Weights of a small encoder-decoder image transcriber.
Model: encoder arch densenet, encoder norm batchnorm, encoder depths [5, 10, 10], decoder width 192, decoder norm rmsnorm, decoder activation gelu.
Training: adamw at rate 0.0012, 5600 steps, batches of 64.
Data: 97500 training examples, 3.7 epochs.
Rows from block 4 of the text decoder of a small encoder-decoder image transcriber, named by matrix and row number. Rows with one number belong to one neuron. Each number is 128 + 32 x the weight over its row's rms, rounded and kept within 0 to 255. All counts start at 0.
After each neuron's rows are labels from the 100 texts, of 14976, where the neuron reaches its highest value: "fires on" is the input token at the peak. Only what is clearly more common there than usual is listed. The data: analogue clock faces.
# fc1: MLP up (decoder.blocks.4.mlp.fc1.weight, 768x192), inputs 0-95
# fc2: MLP down (decoder.blocks.4.mlp.fc2.weight, 192x768, transposed), outputs 0-95

fc1.308 [ 86 128 107 124 119 116  81 144 126 119 111 115  98 156  96 119  98 113  75  50 120 181 160 153 104  53 169 155  98 131 112 135 148 108 147 114 188 116 100  98 104 118 114  79 153 145 149 183  78 137 116 118 169 183 148 137 166 101 121  84 177 140 168 131 105  89 162 133 123 135 192 129 105 181 121  75  68 178 136 110 140 118 150 199 144 121 125 101  77 171 119 142 152 136  77 159]
fc2.308 [132 124  77 169 103 175 127  92 143 143 120 133 206 106 148 128 152  64 113 160 146 104 124 128  78 170 117 134 124 195 177 118 115 176 141  87  85 180 140  87  85 192 126 127 111 130 153 147 117 129 150 115  94 145 176 168 133 108 127 210 184  92  46  87 160  89 133 113 166 165  97  84 119 146 103 105 143 144 136 101 114  89 162 121 135 192  87 145 152 110 100 160 148 186 127 127]
fires on: "7"; "12"; "1"

fc1.403 [ 81 132 119 165 145  93 162 163 132 163 105 111 122 180 108 128  90 135 112 132  99 141 157 200 153  87 135 143  89 111 133 122  86 119  92 139 174 148 126 138 153  79 142  60 145 147  95 131 118 160  99 141 186 169 131 118 110 103 161  57 121 121 166 155 130 136  99 167  96 120 146 136  69 119 153  74 110 139 165 121 119 138 121 184 184 109 156 100  64 142 173 122 121  60  64 115]
fc2.403 [131 143  67 167 110 143 146 121 132 141 129 157 223  94 157 136 115  72 128 148 130  84 141 148 110 180 117 144 105 149 167 141 110 142 146 109  82 217 141 116 101 176 116 124 175  97 154 151 140 128 173  80  87 115 167 180 116 117 136 191 134 140  76 118 139  88 125 122 142 141 107 100 121 141 119 127 161 149 151 125 123  98 154 109  96 205  97 136 166 126 139 148 157 215 118 115]
fires on: "7"; "3"; "10"; "6"

fc1.52 [104 126 155 139 153  99 170 111 144 153 130 108 114 170  95 123  92 137 120 103  90 145 146 155 115  69 145 141  75 127 136 108  83 113  95 141 159 142 144 118 127  92 150  67 142 142  90 120 100 123 124 144 190 174 152 109 138 141 176  66 128 139 191 149 137  87 136 122 142 117 170 106 114 112 126  86 119 130 191  83 103 153 151 190 180 104 162 102  69 122 184 149 140  56  62 130]
fc2.52 [151 147  61 131 107 146 139 115 133 135 137 132 205  99 158 136 144  64 112 135 143  99 118 151 121 183 112 134  98 151 171 133 105 146 153  91  92 184 135  94 118 204 120 136 178 104 166 151 128 135 167  90  79 116 172 178 131 116 130 192 147 147  75 138 165  92 141 120 148 129  95  77 126 143 110 150 151 139 144 125 131 106 144 103 105 218  70 150 177 126 120 142 131 200 149 123]
fires on: "7"; "2"

fc1.274 [ 65 126 115  95 120  86 129 114 151 160  83 166 102 167 142  59 109 115 179 111 142 122 108 105 174  86 143 214  74 133  85 111 134 176 133  99 144 127 144 161 158 131 125 111 138 166  90  75  70 165  91 123 151 194 112 135 107 135 111 102 140 172 132 107 179 126 113  99  77  82 179 149 145 141 115 109 119  98 163 154 132 140 113 174 180 117 163  93  80 155 156 139  91 102 109  59]
fc2.274 [145 144  65 114  75 139 107 115 138 127 103 141 193  87 166  79  86  75 145 171 142  86 107 112 144 176 113 144  82 185 170 161 127 147 135  84  98 151 118  94  54 177 115 163 157 130 156 138 100 146 165 101  81 131 100 173 127 112 125 202 162 148  73 105 148 100 106  93 121 148 122 126 130 106 106 147 135 126 150 142 122  81 152 150  79 168 120 111 142 154 124 146 133 205 125  86]
fires on: "2"; "7"

fc1.478 [165 107 129 139 171 112 158 107 164 170 163  99  98 118  88 114 151 179 156 219 167 187 128 140 138  88  84 104 121  80 116 113  84 166 175 177 100 170 112 203 133  99 108 173 116 134 148 134 145 148 115 124  90 106 109 155 140 142 180 142 120 130 138 119 127 171 123 158 100 134 157 119 179  97 192 164 155 133 124 106 117 132 138 119  66 116 154 189 233 126 138 140  95 111 157 107]
fc2.478 [169 107 120 146 149  89 135 104 197 202 123 127 133 113 156 115 121 143 148 185 138 132 220 177 140 109 117 157  96  92 146  96 130 108 141 130 110 171 155 194 119 122 141 152 126 132 146 148 122 147 131 128 123 114 120 152 121 135 185 126 104 152 127 109 100 134 110 146  66 153 121 150 127  80 210 144 161 122 129 163 136  97 146 103  78 136 147 173 166 130 154 172 119 123 142 106]
fires on: ":"

fc1.51 [142 112 160  91 101 105 113  89 102 125 146 124 144 103  74 110 109 123 127 127  37 139  84 111 144 125 159 164 107 155 167  72 125 130 193  98 160 123 142  76 142 141 101  91  27 154 183 109 108  98 157 138 113 155 125 131 146 114 144 148 155 143  99  96 153  37 146 142 125 144 156  76 160 113 102 156 152  94 132 154 173 102 142 126 102 144 135 139 121 120 183 148 125 150 105 120]
fc2.51 [164  86 110 100 147 139 156 135 156 136 173 145 200 114 119 174 119  85 121 112 127 184 132 146 113 123 172  84 124 148 141 110 117 103 146 122 109 158 112  78 106 137 136 127 140 123 172 127 131  89 120 140  48 117 197 157 100 119 164 173 174 152  61 138 195  91 126 181 143 132 128  84 106 127 100 132 141 164 118 105 112  79 126  76 136 164 105 178 157 138 147 150 180 160 154 124]
fires on: ":"

fc1.203 [103 160 127 124 144  85 152 161 103 137 121 116 136 161 100 123 123 139 112 121  82 150 151 175 146  89 131 161  92 111  99  96  96 102 100 172 178 128 113 119 154  98 135  86 168 162 140 120 124 163 106 151 159 164 124 141 159 114 153  47 115 105 184 142 145 119 113 144 127  85 126  88  73 116 116  64  99 121 192 137 126 136 133 178 186 125 196 106  75 137 180 123 149  94  60 131]
fc2.203 [144 139  80 142  96 144 143 121 121 137 123 166 210  92 163 123 120  70 125 122 135 100 119 117 129 176 110 135 109 158 166 135 122 145 138 104  93 196 148  96  84 188 128 131 173 127 168 158 142 137 177 108  95 116 157 170 122 118 141 190 162 144  91  94 151  68 124 138 150 138  93  87 130 124 115 134 148 134 154 128 120 105 164 127 115 230  84 138 161 133 136 145 153 196 133 106]
fires on: "7"; "2"; "3"; "9"

fc1.438 [ 51 146 131 129 118  89 118 120 159 159 105 171 134 133 121  93  89 124 125 157 136  83 187 143 130 101 127 143 106 144 110 123 139 171 139 112 134 124 138 170 168 109 146 132 118 197  99 130  96 182 131 125 143 152 150 143 132 127 122  83 126  84 117  95 143 152 100 102 131 115 185 187 127 193 114  91 158 103 168 133 106 155 127 180 148 153 131  68 105 148 208 155  95  96 100 133]
fc2.438 [159 160  91 152 122 160 131 100 155 138 119 126 183  97 149 115 109  67 129 181 148  83 129 132 108 164 133 140 105 163 170 171 127 144 166  88  74 195 158 114  90 171 115 143 173 118 157 133 124 133 178  68 109 112 127 196 132 138 130 168 137 153  72  96 140 100 116 100 123 157 120 120 114 113 114 128 137 155 125 127 105  81 147 112 105 193  82 135 167 156 114 158 117 210 131 113]
fires on: "6"; "2"; "7"; "11"

fc1.425 [ 83 153 130 160 119  96 146 157  99 140 109 107 123 158  97 144  92 144 104 102  97 158 159 192 157  83 123 146 108 115 126 144  93 132  79 146 159 132 155 142 161  84 146  92 155 146 105 120 127 138  97 128 185 173 131 113 139 110 152  45 132 110 187 165 139 121 120 148 124 115 139 116  85 131 133  71 114 127 176 129 132 155 132 194 183 103 153  96  58 152 167 136 153  86  42 131]
fc2.425 [138 154  61 150 112 156 138 123 122 144 138 130 220  94 162 143 134  77 131 129 136  93 122 133 115 190 121 150 106 161 160 137 116 150 139 102  84 196 142  99  83 175 117 120 184 106 176 150 131 128 181 102  81 118 172 194 132 115 135 181 132 131  70 118 150 108 130 129 141 133 110  90 127 131 102 120 150 135 144 141 124  95 149 116 107 200  98 146 162 128 115 138 143 193 124 117]
fires on: "7"; "2"; "12"; "11"

fc1.79 [165 182 155 155 110 137 152 131 143 216 146 191 169 140 116 132 129 145 173 162 159 161 134 154 150 118 111 147  86 142  81 113 134 180 118 149 104 102 178 150 171 179 100 129 162  75  94  69  81 160 151 123 130 136 140 179 129 163 147 154  91 127 155 110 148 122 154  93  97  25 131 193 140 117 155 147 155 110 154 155 114 164  85 117 178 200 133 135 186 137 161 104 158 154 155 114]
fc2.79 [142 176  93 112 109  93 119 109 116 158 139 118 192 100  81  79  65  75 143 147 144 152  64 121 149 176 156 197  89 205 150 167 141 149 152  95 120 135 167 114  88 193 101 124 170 178 155 150 133 111 177  93 121 144 146 168 187 160 109 124 104 116  84 140 126  80  82 110 126 152 140 130 185  72  89 142 118 126 160 147  98 101 133 175 106 156 148 147 131 168 174  59 127 168 175  89]
fires on: "<end>"

fc1.475 [ 55 161 185 160 132  89 139 150 125  95 166 139  93 136  97 200  99 144 108 117 108 158 108 113 118 141 111  86 192 107 183 120 167 111 112 160 121 138 104 163 124  98 126  70 137 130  60  95 168  79 100 107 124  73 109 165 125 151 105 122 105  86 194 175 113  87 131 147 178 118  99 105 149 191  85 103 151 142  67 101 162 171 128 149 163 117 152  88 198 110 148 100 145 141 156 102]
fc2.475 [158 186 122 142 141 113 170 146 151 131 154 124 227 133 144 216 127  67 107 144  98  79 103 139 110 165  83 142 113 155 160 106 140 139 141 133 105 214 142 109 128 179 158 127 182 131 155 143 165 116 145 110  56 141 213 153 110 148 146 189 175 149  94 122 173  93 146 154 127 114  72  95 117 116 121 109 170 119 113 119  85 128 122 125 128 168  96 169 128 115 182 121 151 143 132 140]
fires on: "36"; "11"

fc1.88 [ 81 132 114 144 158 103 149 152 124 149 105 107 122 186 115  98  84 137 108 116 112 148 148 192 157  96 122 138  85 132 112 119  85 152  87 136 152 135 143 142 147  99 153 109 167 157 102 140 121 147  88 137 176 189 140 124 134  95 157  27 119 103 179 163 156 147 116 153  95 105 145 128  74 129 134  60  91 148 165 112 149 147 128 179 192 112 169 113  55 149 162 121 148  67  55 152]
fc2.88 [133 138  56 159  98 137 134 111 130 153 114 156 221  94 167 129 133  61 135 138 143  98 132 139 116 186 123 146 105 182 167 125 122 134 138 108  86 208 152 110  90 186 105 140 161 109 163 151 135 115 178 108  95 106 157 180 131 112 117 198 141 145  77 113 136  82 134 124 150 129 114  98 123 126 112 128 156 146 150 142 121 101 150 106  94 202 107 132 171 127 124 140 142 214 131 122]
fires on: "2"; "7"; "12"; "3"

fc1.713 [ 55 122 115 155 115 104 182 128 126 149 125 101 126 150 109 132 109  93 106 112 117 131 170 169 136  64 151 148  79 106 139 128 113 165 145  82 151 125 158 131 159  50 131 105 139 163  71 143 110 163 101 132 192 161 155 109 126  95 149 106 118 117 181 177 149 159 160 126  83 136 178 140 131 145 149 113 120 140 168 143 175 139 130 177 209 108 162  87  66 108 126 160 112 101  58 112]
fc2.713 [125 163  48 163 105 134 148 114 136 145 123 137 225 112 155 115 121  76 113 180 142  86 143 139 121 201 120 163  86 148 164 151 125 148 135  93  60 218 160 121 111 181 108 129 176  94 139 144 107 134 174  83  84 111 170 185 110 131 144 178 125 155  79 138 140  80 121 119 123 129  93  97 124 158 105 141 124 148 136 122 112 121 164 105  87 195  63 106 164 143 123 134 137 189 118 119]
fires on: "6"; "11"; "2"

fc1.109 [ 99 140 132 189 162  95 133 176 134 139 127  80 135 180 110 179  97 153 115 115  90 125 163 191 140  81 120 138 123 104 128 149 101 135 116 142 160 161 144 137 147  63 145  57 171 193  96 143 161 144  95 118 184 200 121 119 145 138 151  43 119  96 174 138 133 125 125 132 124 130 141 137  95 154 128  94  78 132 137  98 118 150 129 178 188 108 141  80  75  76 153 131 122  57  73 166]
fc2.109 [145 164  73 144 124 129 144 112 114 140 123 135 215  95 161 153 133  72 122 136 120 107 131 134 103 179 108 133 130 137 172 118 137 155 159 100  96 231 135 127 114 177 123 148 183 103 170 142 150 114 164 104  93 117 167 190 117 116 131 199 160 172  95 125 175  86 150 135 146 138  98  74 101 150 118 141 165 146 153 133 130 111 156 110 120 220  66 135 164  97 134 123 142 208 119 129]
fires on: "11"; "2"; "7"; "9"

fc1.312 [ 92 170 125 163 135 120 152 139 115 130 112 108 118 177 108 146 125 129 101  89 100 138 178 193 143  90 144 160  83  83 161 123  94 163 109 109 158 132 152 159 162  72 148 122 156 159  83 121 118 178  87 129 206 170 127 114 132 101 142  54 114 100 192 158 136 143 129 122  80 122 150 144 108 171 152  82 127 143 156 132 119 154 113 183 183 103 153 101  64 102 147 164 123  62  57 153]
fc2.312 [149 167  54 161 100 149 133 108 135 156 135 146 195 107 162 127 130  74 123 153 132 106 129 140 106 181 119 150 109 138 167 146 128 168 139 101  78 216 147 119 120 188 122 123 179 102 157 156 119 133 178  98 102 120 188 195 134 119 135 194 145 134  90 126 142  87 132 115 150 118  90  86 129 145 105 114 150 147 142 128 115 104 163 105 123 216  70 143 157 114 120 137 146 208 134 131]
fires on: "11"; "6"; "2"; "9"

fc1.737 [ 53 152  93 130  83  68 120  83 121  88 113 160 111  75 160 135 133  88 149  85  74 137 115  71 103 125  86 170 111 117 143 130 143 125 141 115 143 122 103  85 123  84 118  78 114 103  93  90 124 107 141 123 133 108 145 132 101 128 153 129 122 142 146 174 140 104 109 136 130 116 145 123 149 197 129 139 138  97 167 155 137 129 119 124 104 142 150  76 140  92 110 152 160 186  89  70]
fc2.737 [107 135  69 131 150  95 108 156 134  95 139 119 225 102 155 156 157  94 105 108  72  99 100 143 140 143 166 149 118 124 151 121 112 100 120  86 103 165  80 134 138  94 183 145 162 132 127 124 142 153 112 158  70  91 139 162 133 111 128 122 183  98  98 103 143 100 116 117 163 124 123  79 135 138 132 105 130 159 130 133 172 103 125 121 139 141  90 147 102 109 172 154  79 103  96 140]
fires on: ":"

fc1.729 [101 172 119 139 150  85 132 172 143 151  80  91 106 185 108 111 104 148 126  88 113 136 150 188 147  84 136 139  86 109 122 123  76 139 114 155 173 143 126 156 116 102 149  75 145 147 109 115 126 138  89 149 193 200 133 130 157  83 155  40 111 113 191 134 135 123 127 155  93 134 118 126  95  97 141  81  95 152 158 123 142 155 120 165 184 101 161  86  90 125 161 143 158  61  50 123]
fc2.729 [139 144  61 147 120 142 127 111 128 156 112 143 206  70 160 123 134  77 142 124 125 125 147 138 118 170  99 147 116 156 156 130 108 125 140 102  73 192 135 133  90 183 113 138 176  89 174 139 138 119 170 109  94 118 176 197 122 110 142 189 134 155  87 106 145  72 128 144 127 144 104  87 127 131 106 142 151 148 150 146 123 118 160 107 103 227  98 134 165 117 118 155 157 202 102 107]
fires on: "11"; "7"; "2"; "10"

fc1.409 [ 74 137 147 118 135  83 114  53 123 133 172 102 148 139  93  76 145  84 163 147 134  96 137 124 128 149 125 145  95 111 174 127 170 184 168  80 145 123 171 120 111 124 110  69 125 106 126  53 130 124 160  86 138 118 170 173 125 156  77 156 121 181 109 145 121 119 144 138 154 161 160 143 212 178 133 121 116 122  96 135  91 216 124  95  82 153 100 114 155 157 137 132 116 135 156 121]
fc2.409 [161 118  89 165 118  88  85 137 101 106 118 138 150 158 180 136 157 131 121 137 131 132 128 118 183 180 167 143  76 163 129 137 122  86 153 133 135 166 160 115  93 181 131 151 143 131 132 115 129  97 178 134 109  88 140 153 132 136 155 126 172 153 175 106  97 101 140 129 155 110 138 109 159  66  93 164 151 135 118 124 131  68 118 147 149 112 193 143 157 150 111  89  94 180 161  79]
fires on: ":"

fc1.427 [ 96 111 175 110 131 110 118 137 159 175  72 147  99 157 113  48  97 136 155 119 122 129 139 137 152 107 108 176  66 115  52 113 127 141 130  96 149  90 148 130 141 105 164 110 145 164 132 121 113 182  76 135 174 188 111 101 106 110 111  86 127 133 133 121 145 132 105 151  84 110 188 172 136 115 132  60  96 135 176 121 111 142 112 199 149  82 175 100  79 162 159 178  91 106  94  91]
fc2.427 [150 140  44 143  89 142 115 115 160 126  99 132 175  98 178  86 135  60 134 154 144  77 124 126 115 161 124 152  90 171 169 162 126 130 145  89  85 178 142  98  73 173 104 146 143 130 176 160 104 144 170 115  96 122 138 182 115 106 128 183 166 145  48 108 124  90 106  98 133 154 123 134 134  98 103 129 143 121 139 131 127  61 150 152  86 153 118 137 143 138 104 168 133 201 115 101]
fires on: "<end>"

fc1.658 [101 166 111 161 158 105 108 164 121 115 176  89 121 143 112 112 124  56 138 119 184 116 120 113  80 165  66 175 192 138 159 134 145 149  87  72  79 145 146  75 127 122 163 123  70 123 138 121 135 124 102 140 100 121 159 135 113 159 163 160 110 119 101 142 123 115 144 148 162 118  91  85 201 147  80 159 172  89 141 159 112 112 139 132 117 152 117 175 174 105  94 132 135 140 138  89]
fc2.658 [147 194 116 135 189 115 152 138 160 140 175  98 117 150  70 139 117 119 124 121 129  91 171 128  98 117 157 141 103 156 142 107 164 143 111 144 125 103 149 118  76  99 100 113 169 151  91 109 154 150  98 159  71 152 151 161  66 171 111  49 113 118 112 160 157 146 111 117 142  97 123 156 136 103 119  99 121  97 105 102 150 153  96 115 115 102 143 119 187  73 172 120 136 108 124 145]
fires on: "45"; "34"; "35"; "19"

fc1.397 [108 158 133 151 112 121 130 152 129 131 127  79 117 197  84 167  80 147  94 105 107 140 161 198 138  81 141 120  97 119 133 148  96 121  92 126 159 142 138 139 125  58 177  80 158 146 105 132 164 131 109 106 194 186 139 125 140 125 146  54 101 111 188 160 129 119 143 131 103 161 155 146 123 133 136  86  96 154 116 117 128 167 107 183 173 106 146  89  46 107 156 139 134  64  61 136]
fc2.397 [143 159  65 165 128 149 139 112 140 148 149 118 238  94 162 163 139  66 128 141 114 109 138 153 107 186  98 145 117 162 173 121 114 136 153 102  96 216 136 130 107 163 120 144 177  92 162 151 145 111 169 108 103 120 178 183 114 104 145 187 139 163  79 128 164  92 158 125 144 144 104  84 109 136 108 151 166 144 129 133 132 114 150 113 120 214  87 143 171  89 134 139 134 193 113 119]
fires on: "11"; "7"; "9"

fc1.483 [100 130 139 142 134 101 137 164 140 153  90  97 100 188 121 111 100 151 124 118 120 141 187 187 163 102 107 155  93  97 105 106  98 128  91 129 170 133 128 151 142  97 162 100 165 148 128 127 139 153  90 139 203 207 116 114 109 120 149  46 114 106 171 153 121 141  97 169 103 136 144 145  92 121 147  83  93 129 135 112 117 139 107 191 154  72 162  96  52 124 149 136 110  49  59 123]
fc2.483 [142 157  59 151  99 132 123 118 146 154 119 145 207  98 175 121 129  76 131 141 125  87 138 127 110 181 107 158 110 158 166 137 132 135 137 102  92 210 133 120  91 171 120 142 182 110 165 158 129 136 175 104  83 129 161 187 117 112 143 195 147 144  72 100 138  83 115 130 118 146  99 114 127 123 123 123 175 132 138 125 134  88 157 111 100 198 104 145 169 108 110 169 152 200 113 111]
fires on: "11"; "10"; "7"; "12"

fc1.449 [ 63 146 132 157 117  70 121 170 135 119 131  99  97 182 103 167  82 134 100 101 106 151 165 173 118 124 126 130 149 134 148 109 100 127  76 129 156 134 133 151 126  79 168  87 141 148  72 115 151 142  81 121 210 176 118 124 131 124 147  47 108 124 178 156 109 110 119 128 121 135 140 128 103 124 109  87 107 127 145 133 149 137 138 186 166  85 176 116  77 112 163 130 128  68  45 129]
fc2.449 [151 170  74 156 125 130 151 120 143 142 138 132 211 111 151 152 133  65 122 135 116  86 141 160 103 174  97 140 129 167 188 105 115 142 130 121  95 212 146 120  96 165 115 118 184 101 172 145 141 121 177 125  95 130 186 183 131 109 143 193 125 141  89 113 163  92 136 147 138 140  99 106 126 124 102 140 154 148 134 148 127 109 158 124 132 215  84 137 164 109 139 132 139 184 120 126]
fires on: "11"; "7"

fc1.497 [127 159 103 158 123 106 177 143 115 127  99 113 135 150 107 141 112 137 129 100 113 128 145 197 144  58 135 110  92 143 158 134  75 139  93 138 155 144 135 129 123  90 132  85 144 155  89 148 106 126 118 120 201 198 165 100 139  95 152  49 119 136 189 162 144 133 152 153 104 102 160 153 121 132 118  87 113 137 159  94 153 128 142 179 165  98 134  94  62 150 153 151 169  89  39 125]
fc2.497 [135 140  61 150 101 149 136 104 143 150 158 142 223  97 160 146 124  57 115 149 144  96 133 144  99 189  99 133 120 186 162 121 126 147 132 100  87 190 150  96  78 179 110 131 160 105 143 162 128 117 176  92  87 118 177 182 127 111 138 198 149 140  69 136 146  93 134 120 172 141 129  83 135 157 115 134 144 154 135 113 131 103 143 111 104 205  80 132 163 135 107 140 144 204 118 136]
fires on: "2"; "7"; "3"; "6"

fc1.431 [106 136 118 116 208 102 167 163 114  86  38 113 141 133 149 101 111 183 129  71 124 119  81 154 159  45 113 138  97 145 158 104  74 147 143 157 175 123 121 105 143  73 108 123 143 168  98 126  96 133 144 159 153 143 154 133 188  74 165  91 118 133 183 171 146 124 178 159 126 124 166  93 111  94 139  98  98 145 127 106 185 120 174 165 167 104 141  81  84 148 142 157 132 126  56 137]
fc2.431 [130 117  63 148 104 135 132 126 125 151 106 128 189  86 153 120 126  43 115 132 159 124 139 129 111 161 113 116 133 184 161 126 129 144 138  83  83 172 149  97  79 195  98 131 132  90 157 141 108  95 164  98  91 119 155 189 122 109 117 207 166 151  71 104 146  80 147 131 169 140 136  81 106 145  96 122 128 164 152 123 108  90 138 120 113 191 110 116 178 130 104 140 133 205 133 115]
fires on: ":"

fc1.432 [ 87 143 150 154 121 104 139 152 121 117  85 109 124 163 114 143 120 150  95 108  55 126 155 175 171  80 150 167 113  70 126 118  77 177 133 139 163 132 121 148 158  99 133  92 140 195 109 133 115 163 132 117 203 172 123 133 137 124 153  43 140 124 179 139 132  78 122 101  78 139 133 133 108 121 151  82 104 144 123 115 108 137 124 166 142 114 154  87  63 127 168 147 144  94  71 140]
fc2.432 [135 169  66 144  95 152 127 115 115 148 126 141 211 111 169 118 135  89 140 140 127 107 123 127 110 178 116 132 116 146 172 130 121 153 145  98  83 205 138 135 109 171 120 140 158 100 175 150 129 129 169  90  84 125 164 186 125  99 119 195 161 167  89 102 154  83 144 110 139 124 113  95 124 155 105 148 146 142 139 137 123  98 159 112 144 230  86 171 147 112  97 152 132 185 129 126]
fires on: "2"

fc1.17 [ 80 141 125 169 131 106 166 147 136 144 103 121 111 162 100 121  81 131 118  90 126 176 165 168 168  73 123 124  93 117 126 149  80 123 101 139 151 123 142 143 120  70 126 101 149 163  88 113 126 142  98 129 219 194 131 124 130  90 155  43 118  97 191 153 136 135 142 153 109 128 134 134  87 141 125  88  97 158 136  97 135 126 114 180 160 100 132  90  70 127 151 138 140  78  53 134]
fc2.17 [138 162  44 156 102 140 118 116 130 156 128 126 219  97 157 122 120  70 142 140 136  94 135 144 107 188 116 153 123 170 172 123 115 146 137  96  75 215 143 119  87 186 102 142 155 102 159 166 130 117 171 104  93 126 164 191 120 104 125 198 138 153  72 118 150  90 122 113 149 126 106  84 122 149 105 131 154 143 128 126 126 103 159 113 108 199  83 113 161 120  98 147 136 189 124 131]
fires on: "2"; "7"; "9"

fc1.404 [ 96 113 124 140 165 103 161 159 122 148  84 106 126 149 109 127 116 148 114 103 121 147 179 169 176  77 122 141  78 106 108 143 109 148  92 153 167 138 158 143 138  71 135  91 122 145 114 135  97 148 108 124 181 176 155 107 124  98 146  50 118 115 186 162 132 132 126 169 112 125 149 124  67 124 134  81 110 121 156 108 127 140 151 184 178 109 134  99  48 143 173 137 138  69  47 145]
fc2.404 [151 133  49 162  89 159 134 107 131 143 133 134 222 108 168 120 129  79 121 144 141  95 142 133 118 178 123 144 118 163 168 139 111 142 143  96  59 215 139  98  94 187 111 134 179  97 165 164 123 124 174 107  76 123 162 169 126 108 131 202 143 148  73 110 132 104 125 123 148 134 119  85 140 142 118 134 137 144 133 116 116 100 153 111 107 188  84 121 184 127  95 155 141 206 125 112]
fires on: "2"; "7"; "6"; "11"

fc1.62 [148 138  95 101 151 108 140 164 115 182 164 141 147 113 100  93 127 211 137 167 130 108 123 148 139 141 131  87  78 165  69 123  90 164  96 177 115 125 153 115 197 194 117  82 187  98 134  86  82 125 145 156 143 171 129 128 151 100 139  81 101 123 154 137 161 115 141 112 138  29 123 103  76  87 147 116 110 121 183 149 137 193 133 126 169 172 154 140 120 168 163  96 180 134 132  94]
fc2.62 [150 129  94 112 114 105 122 126 126 143  95 157 189  97 108  67 108  69 140 125 138 117 125 126 147 153 115 148 111 180 143 165 129 117 120 112  94 139 138 106  75 201 124 121 149 139 176 156 121 112 178  99 104 138 108 158 158 124 123 158  98 134  91 123 106  80  94 134 131 132 136 117 135  59  90 133 132 146 134 136 112 105 140 126 151 181 127 126 141 165 173 109 153 157 127 102]
fires on: "<end>"

fc1.640 [106 140 120  93 163 163 118 117 111  99  87  60 116 133 116 127 182 105 138 117 142  85  90  86  66  66 144  80 161 195 101 115 149 102 105 179 126 105  78 117 132 176 107 109  85  47 113 120 111  90 142 122  87  52 131 133 149 134  38 150 140 140 150 175 113 110 140 109 201  92 106 136 101 233 133 115 114 109 134 138 135 143 152  91 103 172 120 168 120 186 105 122 134 166 164 161]
fc2.640 [128 117 156  98 146 112 169 160 100 173 139 145  88 138 127 167  74 153 127 147 159 140 185 164 142 174 105 155 177 186 172 133 121 113 136 129 136 165 137  79 125 114 127 139 148 117 145 149 130 118 133 130 149 199 127 200 106 120 172 135  95 109 110 113 112 130 101 147 118  87 131 113  58  35 130 141 196 181 112 115 123 146 157 101 133  86  87 147 157 154 138  78 145  88 117 199]
fires on: ":"

fc1.533 [ 66 164 137 167 119 124 137 158 114  98 124 105 118 179 120 157 108 108  89  75 111 134 154 169 148 116 161  98 153 117 152 111 118 115  97 124 142 119 140 123 120 100 120  89 169 176  50 144 137 126  99 104 169 170 139 139 135 113 146  36 146  74 166 158 145 111 147 131 145 135 122 142  92 138 118  67 106 164 132 111 135 120 119 182 207 114 144 100  76 122 161 123 144  83  33 163]
fc2.533 [133 170  80 151  97 154 162 131 127 128 147 122 221 115 143 165 132  54 115 150 121  97 120 140 103 177 116 134 125 178 167 113 128 157 141  89  89 211 145 100 104 184 122 121 168  98 145 152 139 115 173 111  96 127 181 182 132 114 128 197 169 145  71 117 174 104 148 111 161 134  97  69 113 156 102 136 146 153 139 125 122 126 154 118 119 210  77 130 151 110 130 132 150 200 125 147]
fires on: "11"; "7"; "12"

fc1.563 [ 78 160 117 155 137 115 163 167 111 124 116 127 124 152 111 148 103 137 115  79 107 126 145 175 142 102 140 146  86 103 142 132  85 135  82 126 152 143 161 121 143  84 138  74 133 173 111 113 129 140 109 108 162 167 146  86 115  89 164  55 117 105 181 169 122 144 150 128 110 119 170 132  84 152 141  79 110 122 179  92 142 132 137 191 182 116 143  93  65 138 141 111 165  78  78 156]
fc2.563 [133 153  54 169  99 145 138 108 112 152 154 136 225 118 169 142 138  69 122 161 138  88 122 133 108 189 109 124 111 167 167 131 117 153 135 108  86 207 152  81 115 167 121 141 187  99 147 163 136 130 183  94  78 119 175 170 115 117 120 204 159 156  90 129 158 108 138 119 165 121 103  85 120 149 110 120 153 155 147 122 116 104 157 112  95 198  95 139 177 121 112 131 129 209 118 136]
fires on: "7"; "2"; "3"; "6"